Weights of a small contrastive image-text model.
Training: adamw at rate 0.0029, 19100 steps, batches of 256.
Rows from block 5 of the image encoder, named by matrix and row number. Rows with one number belong to one neuron. Each number is 50 + 10 x the weight over its row's rms, rounded and kept within 0 to 99. All counts start at 0. After the name is the row's rms in percent of the matrix's.
# gate: MLP gate (encoder.blocks.5.mlp.gate.weight, 336x128), inputs 0-63
# fc1: MLP up (encoder.blocks.5.mlp.fc1.weight, 336x128), inputs 0-63
# fc2: MLP down (encoder.blocks.5.mlp.fc2.weight, 128x336, transposed), outputs 0-63
gate.115 074:29 72 52 74 65 58 61 48 66 42 42 61 31 59 64 54 47 55 40 53 54 50 45 47 62 50 57 63 44 43 28 59 32 41 48 44 38 27 57 62 40 48 66 43 52 41 63 48 36 44 47 30 57 59 39 69 47 47 32 48 43 41 42 55
fc1.115 069:32 69 43 56 52 41 50 53 61 63 68 56 52 43 52 37 47 56 44 46 38 35 70 35 59 46 56 65 47 55 61 47 52 35 50 52 30 39 59 63 49 65 52 48 44 51 49 40 54 52 49 47 40 49 66 45 40 62 53 43 39 42 56 36
fc2.115 075:84 60 62 55 50 55 58 37 60 47 47 46 45 40 67 33 39 50 52 42 60 50 44 47 35 60 41 39 51 50 52 59 56 46 59 57 35 47 61 61 54 49 40 74 43 68 42 68 35 50 45 57 34 44 43 30 41 48 55 61 50 51 49 55
gate.116 130:29 44 44 71 53 44 56 55 32 45 63 34 50 76 47 42 53 51 64 48 64 60 54 19 45 42 59 37 65 53 66 49 45 49 45 42 37 27 37 42 53 42 53 57 69 49 38 52 48 39 64 53 46 51 48 44 61 52 45 48 58 43 48 48
fc1.116 124:70 53 79 38 47 43 55 34 57 50 52 47 41 41 53 54 45 44 47 58 44 33 58 44 60 32 40 54 40 51 33 64 54 60 67 41 43 50 69 40 56 61 59 53 50 47 45 32 46 52 61 48 42 55 50 60 52 70 51 26 52 50 50 59
fc2.116 120:36 43 35 52 50 48 34 50 48 40 54 56 56 60 51 41 49 54 45 40 50 60 58 51 64 67 49 68 45 57 50 44 34 38 52 57 29 52 33 41 58 48 60 42 56 51 43 61 57 59 63 49 58 46 65 48 45 42 46 30 57 35 44 46
gate.117 101:62 51 52 38 43 51 42 51 51 45 62 49 48 61 56 46 34 45 55 46 34 51 41 41 34 38 60 38 50 44 43 50 48 54 48 54 41 32 56 42 47 38 57 60 57 57 44 34 64 61 61 42 39 55 70 59 63 43 52 65 47 38 31 46
fc1.117 110:57 65 62 30 51 41 45 77 65 54 52 45 66 54 43 46 62 39 50 62 56 42 53 57 45 44 30 67 40 41 50 49 74 43 57 47 40 42 52 41 35 51 49 59 60 50 62 37 44 43 60 37 32 58 45 55 39 66 69 45 64 55 46 44
fc2.117 105:55 52 33 47 42 50 47 35 43 58 58 58 48 45 52 38 47 51 50 45 51 55 54 48 37 42 32 46 40 64 35 53 48 35 40 37 41 47 51 30 50 52 57 53 58 77 49 60 54 42 50 44 47 65 59 72 53 31 53 33 37 32 50 50
gate.118 118:38 41 51 47 37 48 64 57 48 36 72 49 39 74 44 38 39 36 67 46 48 39 53 36 53 39 54 50 65 32 54 62 28 47 61 59 39 41 43 39 55 52 51 50 60 54 55 55 59 51 41 42 55 55 59 53 52 51 34 62 41 33 38 34
fc1.118 117:44 51 49 53 44 37 47 53 24 56 65 58 47 51 42 49 39 41 59 46 48 56 47 41 43 41 57 33 57 44 47 36 36 52 40 73 54 46 41 48 44 44 59 42 53 52 43 62 63 51 44 58 69 47 49 60 46 48 40 45 45 39 38 46
fc2.118 121:53 52 52 47 70 45 54 58 57 38 50 51 61 63 64 48 62 31 45 62 50 44 68 32 61 53 51 61 54 41 62 50 45 68 41 47 52 43 48 53 44 38 53 46 40 27 49 40 46 50 45 57 53 54 41 46 41 49 42 66 46 48 42 72
gate.119 089:44 54 65 33 40 68 57 67 41 36 73 46 60 67 54 52 53 58 39 51 55 59 51 28 45 47 41 40 64 45 63 56 67 34 57 43 54 55 61 52 49 42 39 60 48 63 49 44 62 42 58 42 46 49 46 53 54 57 53 43 46 42 42 53
fc1.119 087:49 57 36 31 58 32 55 51 42 46 27 40 61 46 56 60 54 43 59 55 60 61 48 47 54 37 48 63 53 52 51 38 56 27 34 46 54 46 49 50 36 51 54 51 62 51 40 56 51 60 66 66 45 49 53 56 53 45 57 58 68 52 44 30
fc2.119 085:41 63 43 43 57 38 58 34 41 46 41 72 49 58 52 54 48 43 42 45 67 47 46 45 59 47 57 48 38 55 43 57 45 62 46 50 54 39 69 52 54 55 43 42 42 55 47 54 50 44 50 46 67 60 45 60 64 66 40 53 44 39 49 47
gate.120 107:36 48 39 49 56 50 51 43 63 54 45 61 35 57 57 43 52 63 65 45 40 66 64 45 81 47 50 58 39 60 51 62 42 63 45 38 45 54 52 67 47 65 56 28 41 54 61 58 42 60 58 31 45 42 67 53 53 57 29 53 46 46 49 50
fc1.120 112:72 34 44 44 60 46 49 75 59 46 57 54 53 51 40 49 49 36 64 61 53 29 58 55 52 52 53 45 60 45 58 41 66 59 32 31 56 69 44 49 48 52 41 39 41 40 45 49 54 51 35 42 61 45 52 46 56 43 54 51 27 61 48 60
fc2.120 101:35 49 38 48 47 32 51 55 67 57 52 60 53 48 48 51 59 42 51 47 50 53 67 74 56 44 31 48 49 45 43 48 41 55 43 43 45 38 55 42 55 43 33 51 64 21 60 53 62 57 56 59 49 50 47 66 48 36 66 35 53 35 53 51
gate.121 099:44 34 56 48 34 57 35 56 47 47 39 63 29 48 61 62 36 46 38 40 50 41 75 41 55 49 60 31 56 47 70 60 57 48 56 39 42 41 51 50 58 35 48 58 51 47 48 47 40 44 50 61 38 51 52 60 43 41 43 50 35 51 56 61
fc1.121 099:53 33 38 50 34 57 55 55 35 47 55 53 59 54 57 51 43 57 47 52 35 28 52 52 50 52 65 52 69 47 60 47 67 34 32 75 50 54 46 39 51 31 34 69 55 62 40 49 54 55 40 51 54 62 40 44 61 51 49 41 33 50 77 43
fc2.121 097:47 52 53 48 42 47 48 49 52 59 60 42 65 38 45 66 49 43 52 48 45 51 39 39 54 49 54 45 52 42 46 82 54 37 54 45 74 66 58 57 40 45 70 33 48 35 39 42 60 61 69 50 29 39 44 58 61 54 55 55 49 78 46 42
gate.122 067:43 55 50 60 43 32 50 42 38 47 56 59 57 46 55 66 45 51 48 53 61 54 44 53 43 55 58 42 52 59 37 57 35 55 49 62 44 59 48 52 46 61 45 36 36 47 51 45 58 40 58 47 51 60 57 61 61 40 69 50 52 49 57 40
fc1.122 062:55 42 44 67 51 60 55 41 53 41 38 46 45 56 50 61 37 59 35 58 68 41 50 33 54 55 48 71 42 62 40 46 30 38 63 53 27 58 57 63 43 61 54 49 49 72 34 60 41 39 65 48 48 57 59 56 55 50 49 53 54 39 57 52
fc2.122 066:46 38 51 42 44 52 55 56 45 48 58 47 53 49 41 50 53 65 64 44 79 30 41 52 55 55 61 45 46 49 55 32 55 63 56 54 56 65 52 36 75 30 60 50 64 56 45 46 62 40 36 37 48 53 49 55 57 37 63 45 49 57 44 47
gate.123 092:64 49 53 70 42 55 36 67 38 44 66 50 58 55 40 40 57 51 38 63 49 64 58 31 38 55 51 60 39 50 56 37 48 55 53 29 48 55 60 44 45 60 57 48 40 60 60 54 59 37 58 44 37 51 65 54 39 55 37 50 53 36 44 47
fc1.123 090:54 64 47 59 44 45 43 60 45 46 46 59 60 51 54 38 47 43 50 58 54 40 57 43 35 59 61 39 40 52 44 20 52 48 51 52 44 42 55 52 59 64 42 45 48 49 48 41 41 34 57 51 46 56 58 52 39 43 41 47 38 44 58 45
fc2.123 092:52 39 58 66 51 32 52 38 48 50 59 64 41 51 52 41 46 38 46 54 60 44 43 48 57 40 43 47 48 44 51 57 55 46 49 43 50 30 47 77 32 61 43 36 61 53 67 43 62 26 37 51 50 54 61 35 35 48 50 57 73 46 38 51
gate.124 116:49 40 68 75 48 55 52 45 60 54 50 54 48 50 57 54 61 50 28 61 62 47 48 38 45 49 51 64 56 52 51 40 44 56 48 48 38 46 51 57 48 49 31 40 53 41 43 61 41 60 47 46 24 43 48 45 55 45 57 45 47 57 46 74
fc1.124 118:48 51 59 43 48 54 59 44 56 68 40 43 47 44 43 64 33 47 54 41 69 44 40 48 48 50 66 38 60 38 48 61 39 51 75 56 56 61 41 39 54 65 50 76 55 43 55 52 37 35 55 58 66 41 47 43 50 55 41 52 46 51 59 64
fc2.124 130:39 43 46 41 56 57 38 64 49 52 35 29 52 51 55 52 55 71 49 38 39 52 50 52 54 49 29 43 59 48 78 38 57 35 52 38 35 46 48 55 68 47 35 62 54 59 41 51 52 60 69 55 57 50 57 41 49 48 75 45 37 37 78 46
gate.125 101:63 41 63 57 41 53 61 55 31 43 45 59 53 37 54 73 43 45 40 52 41 46 49 49 42 53 53 57 53 48 53 40 41 55 45 53 46 62 46 22 48 40 50 73 31 49 43 55 37 40 54 56 37 38 55 56 63 66 56 46 56 56 58 49
fc1.125 101:55 62 48 64 75 56 43 23 58 72 57 58 40 44 44 47 52 46 40 33 57 65 31 49 63 44 55 49 51 50 47 51 73 54 72 58 54 40 48 59 43 47 39 54 63 51 50 47 55 52 41 50 48 50 56 38 50 41 55 42 37 48 47 65
fc2.125 094:67 54 55 51 65 52 39 52 69 46 47 49 50 45 55 45 50 57 50 51 51 33 44 49 70 53 46 42 65 42 51 70 52 48 45 30 37 52 52 52 58 50 45 65 65 39 45 75 45 44 61 47 63 58 53 39 52 51 50 56 54 37 59 44
gate.126 083:56 40 69 40 57 62 48 34 60 47 43 40 55 62 56 62 58 31 59 51 55 31 66 43 46 48 46 29 52 53 65 59 56 43 34 27 49 55 34 52 58 50 55 50 45 68 47 39 52 56 33 48 58 48 42 42 46 55 62 43 66 43 40 44
fc1.126 087:75 32 62 43 31 58 54 45 36 39 39 57 51 50 41 83 46 51 53 47 45 21 65 34 44 53 55 48 54 56 49 54 54 49 48 42 54 42 55 45 68 61 54 60 43 58 72 46 50 51 42 71 58 42 28 49 52 50 53 39 51 49 31 58
fc2.126 078:52 48 49 54 59 39 52 56 46 48 56 46 44 57 68 47 53 54 59 38 67 57 36 42 52 53 55 54 67 52 56 44 49 53 36 51 49 46 49 52 54 38 44 55 61 45 31 58 12 49 53 57 58 48 54 42 50 41 41 69 53 49 58 49
gate.127 103:58 25 57 62 39 59 65 45 58 50 26 53 54 61 49 41 62 47 59 41 46 43 67 38 52 52 55 39 64 62 57 65 70 36 49 42 44 51 37 49 37 47 62 63 51 54 46 34 47 50 37 57 61 52 36 48 59 44 40 47 53 51 46 66
fc1.127 111:39 72 32 63 65 35 49 57 61 52 64 43 45 37 62 52 54 33 39 79 62 65 38 65 36 60 38 52 38 47 49 30 45 64 59 66 71 53 44 57 47 45 45 43 46 47 59 65 53 40 41 51 48 47 53 47 41 43 61 45 61 36 57 43
fc2.127 105:58 34 56 49 54 43 69 58 56 41 39 52 53 59 63 44 49 35 37 34 49 45 54 50 60 49 47 45 38 53 46 48 40 35 30 48 50 69 68 52 50 48 41 62 44 36 39 52 71 58 34 42 48 47 49 79 53 61 52 53 49 51 61 46
gate.128 117:33 65 37 50 59 39 48 44 71 49 58 57 58 60 68 58 65 39 51 54 52 49 43 75 52 49 48 71 47 38 64 42 44 44 49 52 50 31 41 54 25 55 36 41 41 41 63 60 50 47 32 49 46 58 58 34 34 55 49 62 50 38 38 45
fc1.128 122:35 51 48 43 36 63 50 66 59 55 48 46 43 63 47 49 41 57 68 36 48 41 66 45 56 46 43 50 82 41 62 55 50 50 51 52 40 40 71 49 67 50 49 34 59 62 71 61 57 54 48 62 30 56 47 50 55 43 57 47 34 44 45 52
fc2.128 126:26 39 36 29 47 52 52 44 50 40 60 39 49 58 66 55 41 45 75 42 49 56 38 43 52 47 57 64 48 64 40 59 43 42 29 65 43 44 40 42 30 49 43 34 56 47 68 41 74 46 46 54 60 43 49 45 58 48 34 49 50 43 42 52
gate.129 105:57 34 60 52 60 75 33 56 57 33 49 47 57 48 50 37 65 56 58 59 55 53 68 53 51 45 54 49 41 34 43 57 52 47 52 37 49 43 60 57 62 30 53 37 62 64 53 57 53 41 53 37 38 55 42 60 46 53 57 38 56 56 42 42
fc1.129 098:44 54 53 58 35 45 62 46 50 49 60 57 52 36 48 42 58 54 51 61 53 44 61 43 51 49 63 42 47 58 48 53 60 40 46 41 49 40 73 46 46 56 31 54 58 51 40 44 49 35 67 43 38 41 40 59 50 36 52 27 46 61 61 38
fc2.129 114:81 54 44 59 56 55 38 44 57 60 49 48 41 31 46 35 40 43 45 56 48 52 48 63 56 52 54 46 44 49 53 51 80 54 52 55 47 45 53 42 33 38 49 51 50 59 56 51 56 38 36 63 33 54 42 56 34 59 55 72 55 64 45 47
gate.130 079:56 52 58 53 47 48 55 56 47 46 53 57 39 38 53 57 31 54 29 57 32 38 47 45 48 44 37 55 44 60 57 47 59 38 37 44 51 37 46 61 50 29 59 43 59 45 43 55 31 58 72 59 44 40 56 70 42 47 44 33 58 63 56 53
fc1.130 077:55 50 57 43 61 44 58 47 58 59 46 51 44 33 49 50 61 50 49 36 33 62 30 60 56 46 49 43 45 44 45 56 60 54 54 40 50 34 39 52 44 65 49 69 68 44 56 54 33 63 66 52 53 59 50 74 42 34 54 38 37 42 53 54
fc2.130 081:47 48 58 55 47 54 42 49 67 49 51 19 63 61 38 74 44 46 54 55 48 45 49 35 42 47 49 54 64 61 50 50 68 49 58 36 45 54 60 40 56 66 51 62 65 47 58 38 47 47 61 55 37 48 58 40 41 38 61 47 40 62 34 60
gate.131 063:46 45 61 53 44 63 41 50 54 45 31 41 48 54 53 39 50 58 45 52 47 49 76 59 46 47 54 52 59 51 65 74 59 49 42 50 42 38 40 57 54 33 51 55 72 58 53 37 44 46 59 44 56 54 46 28 58 40 62 64 51 50 35 44
fc1.131 060:39 58 71 39 37 36 53 60 54 63 55 54 60 65 58 56 53 52 47 52 77 47 68 43 58 35 63 67 55 42 40 43 46 57 62 56 48 62 40 43 37 56 48 47 48 51 33 57 66 54 53 56 39 39 38 57 60 57 60 37 49 58 62 47
fc2.131 065:31 34 40 47 61 33 52 57 68 41 58 57 37 34 55 31 52 41 43 45 39 68 43 41 44 44 71 33 35 63 45 47 67 54 55 38 70 59 53 57 48 53 47 57 43 60 65 45 49 44 43 51 57 50 56 50 46 38 38 52 48 63 45 39
gate.132 117:36 59 52 65 68 53 56 50 55 44 54 66 25 50 47 56 38 37 53 48 68 57 50 44 47 45 55 54 51 46 50 57 41 59 65 17 59 46 51 52 67 75 42 41 58 40 63 42 29 30 52 37 57 45 58 47 45 43 47 64 50 44 56 59
fc1.132 120:75 33 52 44 39 50 47 45 72 36 40 31 56 67 62 59 48 55 61 52 51 54 52 49 52 50 38 59 55 39 58 44 47 46 51 60 64 55 47 67 51 45 29 60 44 45 50 49 49 55 48 53 32 49 58 39 47 47 36 49 58 51 52 51
fc2.132 119:51 38 44 31 56 55 45 47 61 54 47 42 58 58 48 55 42 62 54 53 46 63 61 65 47 41 45 42 81 43 63 33 57 56 45 57 39 38 57 69 61 39 52 46 64 50 42 51 64 59 72 54 54 46 56 47 33 40 63 61 53 58 57 59
gate.133 091:35 41 53 53 65 45 57 52 55 57 55 56 62 58 50 51 42 28 62 53 58 67 48 40 39 51 50 40 57 53 41 48 41 44 54 70 80 43 59 47 43 39 69 56 54 43 30 37 44 63 58 53 60 57 53 43 59 65 57 51 56 43 47 50
fc1.133 090:54 33 45 35 56 70 61 53 25 55 56 37 55 59 52 38 38 50 52 53 67 73 55 50 60 50 69 51 51 58 46 55 47 42 44 44 44 42 43 53 41 46 44 50 40 56 35 48 57 45 27 32 35 54 65 47 78 48 40 55 39 57 51 28
fc2.133 091:71 44 55 58 59 38 44 46 63 59 40 44 51 41 57 64 58 53 57 62 45 45 64 65 48 47 28 45 64 36 66 60 71 58 52 51 51 50 60 48 55 48 45 40 45 35 51 49 46 56 59 56 35 43 56 56 47 50 44 43 37 45 66 52
gate.134 118:42 55 63 56 56 56 48 45 57 42 56 55 42 64 43 51 39 47 67 40 63 62 50 54 51 36 45 43 65 30 44 54 38 51 51 34 61 41 52 40 54 61 44 38 44 47 39 46 48 37 43 47 54 53 59 45 50 34 38 63 49 56 30 57
fc1.134 114:50 50 32 50 50 50 51 37 56 63 58 57 55 40 43 51 39 65 37 55 53 37 50 60 41 49 72 66 63 46 66 38 38 41 38 47 52 50 49 40 51 47 57 47 42 61 61 59 39 49 36 54 40 29 65 33 50 43 69 45 35 55 57 36
fc2.134 112:46 49 66 44 62 61 39 51 47 39 52 59 51 49 42 38 54 63 50 47 39 56 58 39 43 48 49 42 62 53 55 62 42 51 39 48 38 27 55 53 32 41 39 72 67 42 54 56 64 50 53 54 52 54 44 62 62 53 48 55 55 48 50 42
gate.135 099:69 47 54 63 51 55 33 42 61 61 46 59 54 47 41 51 58 47 49 45 50 64 35 56 58 48 46 33 52 48 39 44 57 78 35 37 54 52 39 54 52 44 41 39 42 57 54 55 64 63 46 60 33 60 53 43 57 48 61 43 62 42 39 65
fc1.135 093:73 52 55 45 64 53 40 40 41 46 59 47 59 51 46 37 59 43 53 40 52 59 51 41 48 63 37 47 47 61 45 42 47 73 55 60 43 65 58 44 65 42 56 49 46 57 37 36 56 47 29 47 56 48 44 62 43 74 49 47 55 40 30 36
fc2.135 096:31 58 50 60 40 41 51 45 44 31 72 58 50 48 62 58 40 44 17 55 58 51 40 37 44 48 75 50 47 45 37 57 44 43 36 50 53 72 63 58 52 67 66 52 39 42 59 70 34 51 45 44 48 50 62 61 58 44 31 49 48 57 50 46
gate.136 134:52 51 47 53 59 29 37 71 49 53 36 41 64 53 65 46 53 48 50 53 47 52 38 53 56 45 43 48 57 59 51 18 32 46 81 56 58 66 48 40 52 49 46 52 35 47 43 59 43 48 46 61 48 51 55 66 59 42 47 50 60 53 63 51
fc1.136 132:57 45 27 67 36 48 35 52 43 45 35 55 49 53 39 46 42 60 45 37 46 40 46 46 46 49 63 66 31 59 47 40 48 58 46 49 27 58 51 40 47 58 53 68 38 50 29 55 19 56 55 39 55 43 70 69 56 56 55 48 44 38 50 50
fc2.136 130:45 54 58 48 61 47 45 64 48 34 31 65 51 61 72 39 55 67 59 36 47 64 66 55 43 46 39 54 52 46 59 63 49 54 50 55 47 50 53 51 27 64 42 36 44 60 48 53 60 54 64 55 52 52 43 62 41 58 55 43 25 48 40 65
gate.137 080:75 47 37 40 48 56 37 59 65 60 33 54 51 37 43 69 37 48 41 65 36 38 58 50 67 45 46 52 50 38 66 66 48 70 48 33 55 39 56 62 51 46 60 55 47 56 48 49 44 71 79 46 49 42 71 46 33 44 53 43 48 56 55 68
fc1.137 075:50 39 61 62 55 49 43 51 44 50 54 60 39 38 56 41 51 61 42 42 70 63 63 46 52 53 45 53 40 72 45 44 32 64 52 50 49 44 54 37 47 62 44 41 44 35 59 61 58 51 39 53 45 49 67 53 42 53 48 45 51 44 44 46
fc2.137 077:55 54 47 21 41 51 64 56 47 50 25 42 52 47 42 55 56 56 56 49 39 74 72 60 63 40 43 48 53 47 57 45 57 57 41 59 49 47 37 59 53 42 50 49 43 60 54 46 52 55 48 47 62 51 47 26 51 55 55 68 33 44 58 54
gate.138 095:46 67 55 60 61 57 63 65 54 41 43 52 34 46 60 62 33 24 39 56 45 41 54 65 66 51 58 47 45 54 44 57 38 51 54 60 66 60 51 70 42 33 49 36 47 31 60 46 39 58 58 45 63 45 46 56 43 25 43 52 50 53 42 50
fc1.138 090:38 51 48 47 41 52 66 41 61 62 51 54 44 39 57 30 31 59 52 44 43 58 52 47 47 40 43 51 54 46 40 60 57 67 45 33 30 44 51 46 47 64 44 42 42 57 77 45 48 52 55 56 52 47 49 43 52 31 45 40 49 42 49 40
fc2.138 091:46 45 48 46 47 52 77 46 42 48 63 40 47 32 53 35 45 45 43 41 59 42 45 46 40 50 50 46 44 50 46 50 61 48 52 37 58 54 64 57 53 68 40 70 49 69 59 43 64 56 44 52 50 60 67 50 56 46 48 50 51 44 40 40
gate.139 077:41 40 26 33 38 48 58 58 53 45 62 52 51 63 59 54 42 53 42 63 59 46 56 44 46 51 56 58 48 59 48 69 40 46 49 63 51 62 50 45 36 46 32 35 66 51 37 60 64 65 59 42 37 57 63 47 64 55 59 49 41 56 48 27
fc1.139 078:39 65 71 48 62 53 45 67 63 35 48 47 63 47 39 55 56 56 57 53 71 33 35 44 58 54 50 38 49 49 48 43 37 63 56 59 48 62 50 48 47 58 39 44 53 47 47 54 43 57 52 49 51 59 44 51 55 52 52 41 50 47 48 49
fc2.139 073:49 49 54 40 48 39 38 67 55 49 48 42 59 44 40 62 55 61 40 55 56 51 37 47 32 51 72 57 66 48 64 41 44 43 49 46 53 45 51 37 60 43 40 52 46 44 32 36 50 41 59 55 43 45 77 29 43 67 69 36 38 61 52 55
gate.140 111:49 50 50 59 46 41 52 33 39 49 48 55 42 38 52 56 34 67 44 51 33 44 47 53 42 49 70 38 59 50 68 54 34 41 50 63 38 46 42 57 34 56 42 63 32 59 61 47 49 40 41 67 51 26 62 57 46 48 33 50 44 43 43 46
fc1.140 119:66 41 41 51 50 42 36 52 67 48 25 57 56 52 39 78 56 42 34 36 32 46 42 41 62 49 55 44 60 39 47 42 42 39 43 48 57 43 54 53 44 46 62 64 58 62 66 54 42 52 63 56 53 54 56 59 47 60 52 56 62 33 38 68
fc2.140 118:51 51 53 36 50 47 51 32 56 45 68 38 44 29 63 48 40 33 56 41 54 44 30 48 58 51 35 47 57 40 70 53 57 47 35 61 42 62 41 50 50 36 57 71 49 64 38 58 49 55 51 54 43 53 75 51 40 45 68 46 51 48 46 39
gate.141 079:35 53 54 51 57 42 47 53 38 46 62 60 55 53 58 52 73 41 54 65 60 47 60 71 45 52 45 57 36 53 59 60 47 52 37 53 66 49 48 47 49 50 45 48 39 42 65 51 45 49 62 37 41 32 40 47 60 57 68 30 47 61 47 43
fc1.141 077:69 43 45 30 23 49 43 52 48 44 54 57 40 53 32 49 44 37 49 38 26 62 56 48 47 45 58 44 54 48 64 54 57 56 58 30 54 31 55 37 62 47 48 44 65 54 41 68 44 36 72 49 33 47 57 47 45 53 50 63 42 53 45 74
fc2.141 081:81 47 51 46 45 38 54 49 50 53 42 42 54 43 46 44 47 39 50 57 47 65 52 53 63 36 58 53 31 48 40 52 53 58 50 61 64 54 40 68 49 63 53 50 45 26 80 36 63 58 48 28 46 60 43 45 65 60 50 46 69 45 68 47
gate.142 116:35 50 41 78 48 50 59 43 51 57 65 66 44 52 37 70 56 51 41 68 60 48 45 33 42 48 66 63 57 48 53 50 46 61 35 36 60 49 36 46 46 54 67 59 52 46 41 53 34 27 44 36 39 44 49 43 44 49 54 47 52 76 57 57
fc1.142 121:42 42 70 42 67 52 58 41 72 54 46 45 57 38 48 33 51 51 42 63 62 45 57 45 54 47 45 41 46 48 55 70 72 59 74 46 59 57 50 51 72 54 59 60 56 51 47 47 43 60 33 55 50 30 51 44 45 45 64 38 40 56 47 45
fc2.142 124:42 40 41 35 47 56 38 49 48 51 46 43 48 46 46 46 66 58 58 47 49 42 45 52 68 57 43 36 58 48 54 26 51 44 42 43 36 34 52 52 52 29 38 47 48 53 61 68 42 44 63 44 60 64 48 57 44 55 54 52 55 29 63 42
gate.143 116:39 56 57 51 32 55 62 36 36 54 55 70 41 55 46 67 32 41 38 38 37 53 60 48 47 49 39 63 51 37 51 72 35 57 45 51 49 47 58 41 58 45 47 49 50 50 42 44 57 55 35 66 53 52 77 44 46 47 44 56 58 40 33 56
fc1.143 108:45 59 51 23 38 55 41 61 38 48 52 53 62 47 56 71 54 56 58 45 46 48 49 69 56 55 39 76 41 57 64 52 50 63 54 54 50 55 34 36 57 48 41 44 62 52 51 69 46 43 53 58 28 43 49 38 52 72 63 36 44 39 56 45
fc2.143 104:57 43 62 54 28 46 54 50 56 47 36 44 67 68 51 48 34 69 53 46 55 61 63 42 49 44 54 52 70 52 49 42 43 32 32 58 54 49 71 49 42 56 45 52 45 40 57 41 69 46 49 47 33 51 41 76 56 54 48 55 37 72 66 37
gate.144 059:58 57 64 53 60 45 53 48 49 50 51 50 60 32 50 68 61 27 49 45 68 60 37 47 63 47 53 51 67 49 52 35 36 56 73 70 56 54 51 61 49 53 38 33 51 57 50 36 59 44 30 42 51 49 50 56 45 39 51 33 60 35 52 43
fc1.144 063:49 54 61 47 58 55 35 45 77 52 41 66 62 52 37 57 48 19 38 34 34 32 46 67 65 43 47 56 49 54 52 64 61 42 37 42 39 77 58 53 57 59 67 59 54 45 34 56 58 71 38 36 55 45 47 63 48 43 49 44 49 42 42 41
fc2.144 064:45 35 52 50 50 55 27 71 58 55 64 41 49 49 45 38 49 55 36 39 44 71 42 36 38 53 60 35 45 58 42 54 46 46 48 56 51 52 53 58 45 46 44 52 51 57 59 41 77 50 35 42 22 49 56 46 60 53 54 40 47 69 57 69
gate.145 074:48 42 51 51 62 50 55 68 64 48 33 46 46 60 37 43 53 32 64 29 70 24 36 46 65 44 57 56 54 42 44 52 49 52 48 39 68 51 70 75 51 57 63 42 56 44 58 48 36 59 73 39 58 42 53 40 54 67 56 33 56 45 54 47
fc1.145 075:57 50 41 44 43 49 52 48 45 43 40 46 42 39 57 58 42 42 44 52 47 46 38 59 63 55 57 60 57 49 51 58 42 59 64 60 53 61 58 44 33 40 49 44 31 60 51 51 34 51 35 70 45 37 76 44 53 53 33 58 60 40 36 33
fc2.145 069:53 57 50 39 58 72 48 55 69 42 71 45 40 37 53 43 37 41 39 44 51 62 40 42 51 37 66 48 61 51 59 69 52 49 76 56 66 57 60 59 48 42 40 67 41 57 31 53 51 45 62 57 47 60 75 56 50 65 34 57 38 65 59 49
gate.146 077:64 47 50 42 47 60 57 74 54 50 49 61 54 47 50 70 41 34 47 71 55 22 40 38 44 62 50 40 46 56 58 58 38 52 49 67 61 53 53 55 49 53 51 44 43 54 51 55 61 47 56 63 44 40 29 45 56 53 38 41 70 49 43 49
fc1.146 073:64 79 50 49 47 65 51 49 48 53 62 46 79 51 49 43 44 45 48 47 47 47 37 39 47 42 36 29 56 42 43 50 44 47 55 65 37 46 60 57 45 47 51 44 61 52 50 61 66 64 64 58 52 58 56 29 53 49 54 52 52 47 50 35
fc2.146 077:65 56 55 45 50 67 43 35 37 56 46 40 49 60 61 46 59 43 64 38 48 43 52 52 38 52 51 61 39 47 28 44 73 40 62 66 33 62 56 45 50 74 43 72 48 45 60 48 46 58 47 44 75 49 65 57 50 58 25 65 48 34 50 55
gate.147 075:43 39 50 63 68 64 45 46 53 41 53 44 50 42 67 61 40 60 50 41 47 44 51 46 34 41 51 46 53 42 47 32 33 68 67 42 70 67 39 43 60 53 47 40 28 65 70 48 37 41 40 47 50 50 66 47 38 63 37 49 61 48 50 70
fc1.147 072:41 63 45 45 44 48 69 38 36 46 48 44 50 41 53 45 49 34 64 55 39 46 52 50 64 46 59 52 57 47 53 68 55 27 33 47 55 35 69 56 45 52 62 74 65 52 54 55 50 50 68 48 53 48 38 46 54 52 51 46 53 49 70 46
fc2.147 075:44 55 47 60 52 58 40 50 49 34 66 75 48 34 47 45 46 51 61 62 43 56 64 55 66 45 54 44 48 50 46 57 44 61 24 39 65 64 58 57 35 42 62 33 42 42 60 29 61 63 52 50 46 52 70 49 61 48 51 39 52 47 60 48
gate.148 113:46 32 50 60 42 46 44 42 40 44 56 47 52 45 57 41 50 51 67 40 42 64 56 36 57 48 32 33 55 45 66 51 47 61 43 39 38 56 49 51 33 61 49 46 28 64 47 50 43 49 58 60 53 47 70 66 55 63 67 61 55 46 64 40
fc1.148 111:46 43 48 58 41 51 71 58 68 55 54 61 58 63 63 26 46 49 42 62 39 42 27 41 31 45 42 58 58 46 67 39 34 60 74 53 35 50 43 47 57 62 50 44 39 52 44 52 70 62 47 56 42 60 41 48 63 53 71 52 41 47 56 47
fc2.148 110:24 53 45 57 55 52 47 54 46 52 54 41 57 68 57 67 53 53 61 49 49 59 47 49 45 56 68 64 56 52 57 33 34 58 37 61 60 56 37 43 52 40 55 45 46 37 51 46 53 47 41 45 56 51 53 44 53 67 52 48 42 67 49 50
gate.149 121:55 32 50 66 41 45 58 53 52 41 52 60 55 61 54 41 47 50 64 55 48 63 48 51 51 47 64 39 55 53 69 56 33 55 49 57 39 38 36 37 47 40 47 61 58 49 33 54 69 52 33 65 62 59 41 37 55 34 38 72 42 47 52 55
fc1.149 123:40 33 39 69 42 40 46 48 46 47 50 69 44 45 45 54 57 55 51 51 44 57 37 54 47 65 72 44 37 53 64 35 44 53 25 63 56 37 34 51 54 49 53 61 50 60 51 50 52 54 48 60 57 44 44 53 63 36 44 52 35 50 62 55
fc2.149 126:33 50 50 55 49 50 48 50 43 57 54 56 49 55 44 56 46 45 62 57 59 51 58 46 35 37 55 46 56 40 59 54 52 60 60 62 64 43 47 57 30 54 50 50 48 38 58 23 52 46 43 54 39 45 39 38 51 51 37 52 45 73 53 56